From a checkpoint of a small encoder-decoder audio transcriber: log mel input, adamw at rate 0.00093.
Rows from block 4 of the text decoder of a small encoder-decoder audio transcriber, named by matrix and row number. Rows with one number belong to one neuron. Each number is 128 + 32 x the weight over its row's rms, rounded and kept within 0 to 255. All counts start at 0. After the name is the row's rms in percent of the matrix's.
After each neuron's rows are labels from the 100 texts, of 14848, where the neuron reaches its highest value: "tokens" is the input token at the peak. Only what is clearly more common there than usual is listed. The data: telephone keypad tones over noise or synthetic speech. In brackets: how many of the 100.
# fc1: MLP up (decoder.blocks.4.mlp.fc1.weight, 768x256), inputs 128-255
# fc2: MLP down (decoder.blocks.4.mlp.fc2.weight, 256x768, transposed), outputs 128-255

fc1.296 094 [147 157 110 116 125  96  83 117 166 116 185 142 133 127 180 149  72 115 129 182 110 111 185  64  56  91  90 133  93 129 133 150 179 118 174 149 139 134  99 179  87  87 176 149  95  82 165  75 119 119 124  89 129 126 128  96  98 118 123 108 159 108 136 171 123 169 198 160 202 118  79  97 108 141 149 135 157 139 146 156 130 112 178 134 110 133 158 101 136 130 150 125 144  96 105 151 109 125  96 168  83  77 115 106 142  94 107  75  81 163 120 117 125 102 141  95 150 120  42  99 178 172 187 137 147 104 174  95]
fc2.296 098 [115 157 128 164 132  70 135 124 134 168 197 136 202 180  54 135 133  90 121 132 126  94 118 124  89  87  83  84 183 132 168 146  92 150 126 163  77 141 110 131 111 129 135 136 162 144 111 111 127  70 120 118 102 146 167 100  89 163  89 109 135 107 210 151 158 110 115 105  86  90 156 133 103 202 151 106 151 150 156  85 119 137  83 138  65  70 134 145  98  83 124  76 139 116 179 199 132 117 119  90 116 140 124  77 115 115 137 139 126  77 140 156 115 187 149 126 169 139  78 184 171 122  91 199  71 115 147 195]
tokens: "#" (13); "4" (13); "0" (12); "1" (12)

fc1.607 101 [100 158 152 150 115 183 139 113  87 156 159 109  57  75 173 139 141  92  60 144 151  97 168 124 183  99 146 131  88 121 117 112 112  45 118 117 140 169 164 109 135  86 113 130 147  96 114  84 135 156  31 139 168 139  99 126 104 145 123 127 130  88 113 155 158  84 175 144 129 144  85 132  92 103  80 112 153 121 163 147 125 113  93 163 161  70 126 122 161 200 112 122 106 125 120 138 129  91  82  79 143 160 146 192 117 143 107 121 135 146 129 142 141 168  54 153 124 103 104  76 110 158  98 113 131 194 173  77]
fc2.607 103 [147  70 158  59 101 115 153 170 151 157  29  85  99 113 117  70  87  85 102 168 126 129 110 131  91 124 162 124 146 107 162 133 129 181 101 108 126 164 112 107 138 132 170  99 149 126 153 117 136  91 146 185  75  91 151  71 130 107 107 110 130 148  86 113 160 137 112  82 120 124 106 101  97  73 131 121 132  95  92 145  95 111 184 126  91 146 110  73 170 174 146 172 104 180  96 159  69  72 133 117 116 125 143 131 148  81  78 142 116 146 119 162 107 135 111 148  89 144 196  87 115 108 143 115  73 184 129 115]
tokens: "6" (39); "0" (18); "#" (15); "3" (10)

fc1.434 090 [134 104 113 153 138 143 143  86 108  98 110 151  80 186  91  68 145  41 164 143 167 113 104  69 123 125 139 114 137 160 114 109 122 140 126 107  93 106 107 123 212  80 123 130 101 152 188 157 130  82 129 168 109 136 144 105 166  94 139  88 145 142 199 118 116 113 148 133 119 129 138 160 164 115 148 112 157 129 147 162  90 115  80 127 145 182 139 148  82 169 139 105 119 188 150 148  87 118 120 119  54 174 130 142 146 135  98  99 156 161 173 130 102 153  70 143 133 173  95 157 121 156 135 102 159 123  69 139]
fc2.434 098 [102 168 126 175 155 127 132 148 117 155 117 154 102 130 131 120 137 126  97 127 141 136 202 114 118 133 122 113 216 119  62 155 141  49 151 121 141 115 153 100 128 134  86  90 117 151 155 155 219 160 102 104 152 133 141 128 175 157 104 128 130 135 157 164  60 104  94 149 132 115 113  99 150 171  95 205  93 102  92 139 151 146 153 169  80  73  72 152 133  88  90 124 103 148 111  85 124  87  69 121 103 142 148  99 175 122 129 143  90 131 137 169 128  78 138 115  58 138  86 154 210 133 122 149 113  92 123 129]
tokens: "a" (34); "6" (19); "9" (15); "0" (11)

fc1.647 101 [149 130 177  99 120 103 166 137  60 154 136 109 142  94 126  65  93 161  98 146 154 191 105 129 182 125  70 117  68 116 197 137 144 168 161 117 102 129 107 126 121  85 121 153 117 117 174 137 124 135 165 109 109 145 140 112 155 124 161 115 155  85 137 155  77 119 141 166 106 107  97 178 178 126  81 105 216 122 141 151 163 115  90 152 154  75 167 139 126 131  55 140  91 143 149  78 126 125 101 143 168 194 101 171  95 107 150 124 111 103 126 130 112 130 158 170 167 154 152  67 156 107 123 174 176 167  52 126]
fc2.647 107 [ 60 141 164 143 188 138 197 141 112 117  74 107  85  52 137  93 159 177 135 149 129 133 159 198 125 121 128 116 101 167 103 165 170  72 125  93 105 141  91 173 100 178 116 132 128 144 151 122 159 139 140 161 160 130 165 158 151  86  84 131 201  86  88 167 113 128 102  94 140 110 148 133 184 133 138 140 120 129 149 147 105 106 105  92 150 117 142  84 116 140 150 139 141 109 155 111 165 203  89 159 162 102  74 102 109 107 154 107  81  96 151  78 106 161 122 118 135 110 115  83 132  57  94  85  71  79  95  91]
tokens: "a" (15); "1" (9)

fc1.372 098 [145 106 141 194 116 133 165 110 164 115 148 138 142  90 157 121 179 129 154 142  72 103  66  70 127 123 119 126 109 103  70  67 101 142  46 209  65 144 152 116 146 109 168 143 105  87  96 138 141 136 136 142 170 167 119  71  78 110 128  86 179  91  98 143 168  95 104 158 124  99 150 110 130 160 111 184  96  77 126 154 140  65 143 182 108 119 119 137 120 147 116 130 141 110 114 183 192 123  84 141 184 182 139 131 125  96 125  94 181 127 112 193 112  90 105 141  72 109  74 116 127 126 160 103 159 133 146 178]
fc2.372 086 [ 86 123 120 141  55 139 186 142 140 126 185  84 173 177 116 111 112 110  94 134 127 111 121 179 146 162 132 135 221 154 140  89  87 119  95 119  90 131 112 226 110 137 177 148 149 111 128 151 127 151  94 102 129 111 176 101 157 145 127 125 138 140 121  57 136 133 143 120 121 103 117 141 149 121 170 116 166 109 151  98  90 123 116 137 135 133  88 111 150 131  86 166  99 114 150  94 103 124 159 125 165 163 113 177 127 124 141 187 175 114  56 148  99 137  94  76  82 117 116 117 158 122 127 142 124  80 157  97]
tokens: "c" (46); "6" (15)

fc1.390 105 [ 63 115  89 117 107 176 141  86 130 125  57 143 127 161 117 159 104 144  94 135 162 128 162 104 124 108 174 130 102 136 133 108 159 196  97  62 131 174  87  96 123 144 111 146 183  69 160 162 181  91 123 133 173 156 155 153 120 139 134 152 106 189 116  84 146 170 150  95  88 111 131 124 105 153 103 123  89  98  90  82 102  52 143 108  89 170 150 113 144 179  73 131 180 110  89 160 139 168 168 125 164  87  99  95 140  94 126 130 141 148 107 110  83 161 103 117 118  84 116 111 175  94 155 141 109 151  99 162]
fc2.390 104 [131 137 130 225 139 103 146 149 143  86 166  87 136 123  81 107 152 147 144 144  93 121 142 115 137 143 135 146 128 103  87 141  80 117  81 129 140 111 122 119 130 129 116 143 108 137 133 166 174 134 148 147 123 209 159 147  68 128 148 115 143  94 105 150 120 153 181  93  91  97 116 158 157 102  58 125 111 103 137 168 102 130 106 180  89 121 193 172  82 127 128 137 105  93 120 139 113 160 130 153  88 110 130  95 112 126  84 150 122 203  76 100 149 121  83 152 108 165  92 167 134  58 162 148 107 117 162 134]
tokens: "a" (16); "2" (15); "d" (14); "1" (10)

fc1.444 107 [172 151 112 133 114 137 149 116 148 113 128  83 174 145 141 139 123 178 131 124 162 116 130 131 141  98 139 135 122 126 117 194 144  86  78 155 164 113  73 112  89 222  83  88 122 116 195 102 135 178 129 122 173 141  95 179 136 159  94 121 155 128 165 133 147 144 102 187 167  82 143  91 144  94 159 106 185 136 113 173 137 102 184 130 201 107 119 150 123 136  86 132 105 142 108 132  75 113 192 151  78 171 161 136  80 122 156 104 114 102 109  93 101 116 116 138 122 136 152 142 182 175  61  87 135 178 133 146]
fc2.444 109 [100 182 134 139 113 112 109 158  71 106 137 138 204 170  93 138 129 163  90 165 104 167 126 140 167 156 122 145 148 138  91 127 195 100 140  64 134 150 111 113 111  99 129 122  98  71 134  65  89 131 177  53 172 113 127  85 100 142 154 137  97 122 102 179 135 153 150 148 141 178 122 132  89 151 193 125 165 138 150  74 178 113 128 160 110  93 146 142  90 129 118 175  73 171 127 110 107 100 139 183 154 119  98 112  68 190  84 112 121 147 138 119 122 108 119 157 177 168 129 160 171 133 105 164 129 215 158 162]
tokens: "#" (30); "3" (28)

fc1.417 098 [144 130  74 131 114 142 121  88  39 129 123 122 147  82 104 118 102 120  90 144 127  82 113 133  66  94 125 128 159 155 169 127 153 140 138  96  67 160 199 122 154  97 145 152 140 103 114 139 104  87 157 191  75 174 141 150 128  78 107  98 156 113 155 178 104 136  64 170  79 126 109 172 119 120 105 132  81  49 133 172 136 154 123  70 130 103 122  94 180 138 137 156 161  74 131 134 171 104 143 122 128 128 103 172 117  90 176 157 202 160 134 115  90 116 153 140 114 154 123  98 151 144 157  79 138 116 155 113]
fc2.417 101 [165 142 155 140 130  72  76 132  93 127 123 165 167 135  89 109 179 169 169 116 150 180  83 181 164 122 103 116 176 177  84 140 181 136 141 151 145 105 114 109 150 169 127 142 158 104  85 135 158  75  79 155 103 140 118 192 100 162 109 179 156 105  55  92 155 102 155 124  78 126 131  86 149  87 122 125 152 146 131 101 122 110  78 171  89 163 133 138  83 142  61 105  56 114 118 101 136 126 134  79 141 140 150 136  91 114 172 108 150 123 135  89 143 149 121 113 165 154 123 113 109 152  81 128 117 181 160 124]
tokens: "a" (32); "4" (22); "1" (13); "8" (12)

fc1.525 088 [126 124 127 167 150 124 115 109 140 112 107 125 123 146 126  90 176  62 103 193 132 122 112 103  80 177 156 157 104 153 125 102 136 113 117 162 128 106 159 133 181  89 158 147  83 141 137 112  88 136 143 113 101  93 146 104 112 175 149 140 140 135  94 193 162  67 166 171  97 165  77 141  98 166 157 188 111  68 120 149 148 130 147 111 156  97  87  39 155 154  63 131 150 144 135 161  96 187 121 120 157 124 207 147 163 180 169 140  93 124 137 148 176 140 173 118  95 155 146 168  92  97  57 102 102 169 147 150]
fc2.525 109 [112  81 169 153 162 115 115 130 159 122 131 142 135 169 128 167  76  92  72 114 110 160 155 118  91 134 165 136 140 116 143 155  78 142 174  69 127 156 126 101 132 123 132 146 115 148 150 153 157 145 128  54 124  51 125 124  97 137 164 132 187 166 100 120 146  83 199 103 142 109 178  94  87 216 173 118 177 107 147 110 110  71  83  98 169 156 107 159 109 123  94 113  34 105 150  85 185 174  98 149 141 105 129 112 110 108 127 169 126 130 101 151  90 115 151  97 173 108 110 137 137 147 122 104 185 172 137 166]
tokens: "c" (49); "8" (22); "7" (14); "b" (9)

fc1.40 089 [199 155 147  76 114 168 160 167  57 133 119 104 130  71 176  75 135 101 105 138 117 126 161 175  91 133  40 193 158 110 159  88 159  97 115 144  51 127 118 109  93 145 200 143 131  89 114 128 141 117  91 101 139 152 149 130  95 135 134 118 132 202 117 105 177  86 103 126 168 138  95 115 112  77 191 126 154 107 116 160  99 188 156 134 182 136 102 118 168 151 147 153 133  74 144 158 113  54 107 102 106 176 120 125 135 126 113 112 136 164 120 110  99 139 112 175 116  76 143 121  83 143 123 121 121 139 157 132]
fc2.40 076 [131 172 163 106 121 189 120 179  51 139 108  88  63 100 138 116 170  69  93 190 147 140 135 201 119 158 105 161 123 102 148 140 132 121  92 176 107 127 183 138  99 151 171 171 181 100 165 105 152  81 150 118 157 146 142  97 123  86 139  84  78 146  93 132 144 124 193 118 159 115 106  99  83 107 149  99 135  76 116 167 117 126 179 140 204 168 132  87 152 153 169 152 116 118  83 173 114 147 107 121 161 132 132 161 149 140  93 132 146 164  97 176 116 150 104  57 132 149 162 106 103 208 109 119 145  97 129 142]
tokens: "6" (25); "4" (19); "*" (18); "#" (11)

fc1.570 096 [139 102 147 134 112 158 149 194 160 167 134 144 102 158 167 148 130 170 129 157 153 165 183  98 119  96 161 142 141 137 113  98  89 108 124  75 105  64  89 124 133  96 115 100  98 138 128 121 109 178 120 154 102 115 148 136 122 187 105 120  98 132 134 172 177 181 103 139  80 146  77 122 173 172 171 169 208 188 135  85  51 149  96 111 139 112  88 140 176  93 150  40  98 124 169 151 120 182 162 176 111 145 113 153 165 136  72 183 113  78 173  45 138 123 115 125 167 128 109 159 158 136 106  98 157  97 139 131]
fc2.570 104 [128 122 130 159 119 152 111 186 160 187 149 108 123 157 189 125 149 123  99  91 151 112 146 131 147 158  70 148 168 153 145 158  93 130 132 125 162  64 143 128 135 157 150 177 119 124 159 127 116 157  76 139 166 110  98 185 117 133 122 116 157  71  79 111 125 149 135 159  88 144 105 119  76 149 170 158 145 134 112 166 105 107 208 103 156 116 184 122 165 179 107 142 104 128 138 106 151 121 149 112  70  86 142 100 147 131 134 114 155 134 177 124  72 149  81 113 118 172 200 138 181  80 105 108 143 119 150  89]
tokens: "a" (42); "0" (29)

fc1.440 099 [136 206 161  98 166 146 142 129 163 152 137 160 225  91 108 121 153 103 110 157 152 137 128 114 117  92 104 130 125 139 119  98 127 154 138  91 110 162 131 147 112 106 143 109 161 139  98 113 183 188  95 132 117 108 186 154 135 124 125 154 119 139 109 180 104  63 116 133 102  95 124 172 126 151 109 179 125 130 137 162 126 110 182 106 177 140 200 114 118  97 140 143  96 115 116 100 149 153  88 143 159  88 103 153 128 159  89 101 165 121 130 105 156 159 108 134 212 178 125  94 126  41 121 165 160 103 195 169]
fc2.440 100 [128 177 131 137 132  91 140 141 128 155 148 168 148 143 124 116 142 170 152 124 138  57 152  96 157 162 133 142 119 143  16 118 132 153 117  70  92 132 131 145 119 150 144 119 183  75 118 128 184 166 134 220  69 200 110  89 134 162 130 126 123 121 159 183 197 132  38 108 127 110  93  87 109 106 145 199 110  79  88 123 174 170  85 154 147 189 149 108 115 120 130 154 151  98 114 163  99 140 130 109 145 155 138 170 124  99 172  91 164 198  99 142  96  54 144 120 153 120 124 112 140 126 103 124 142 146 146 189]
tokens: "c" (28); "9" (25); "#" (12); "3" (10)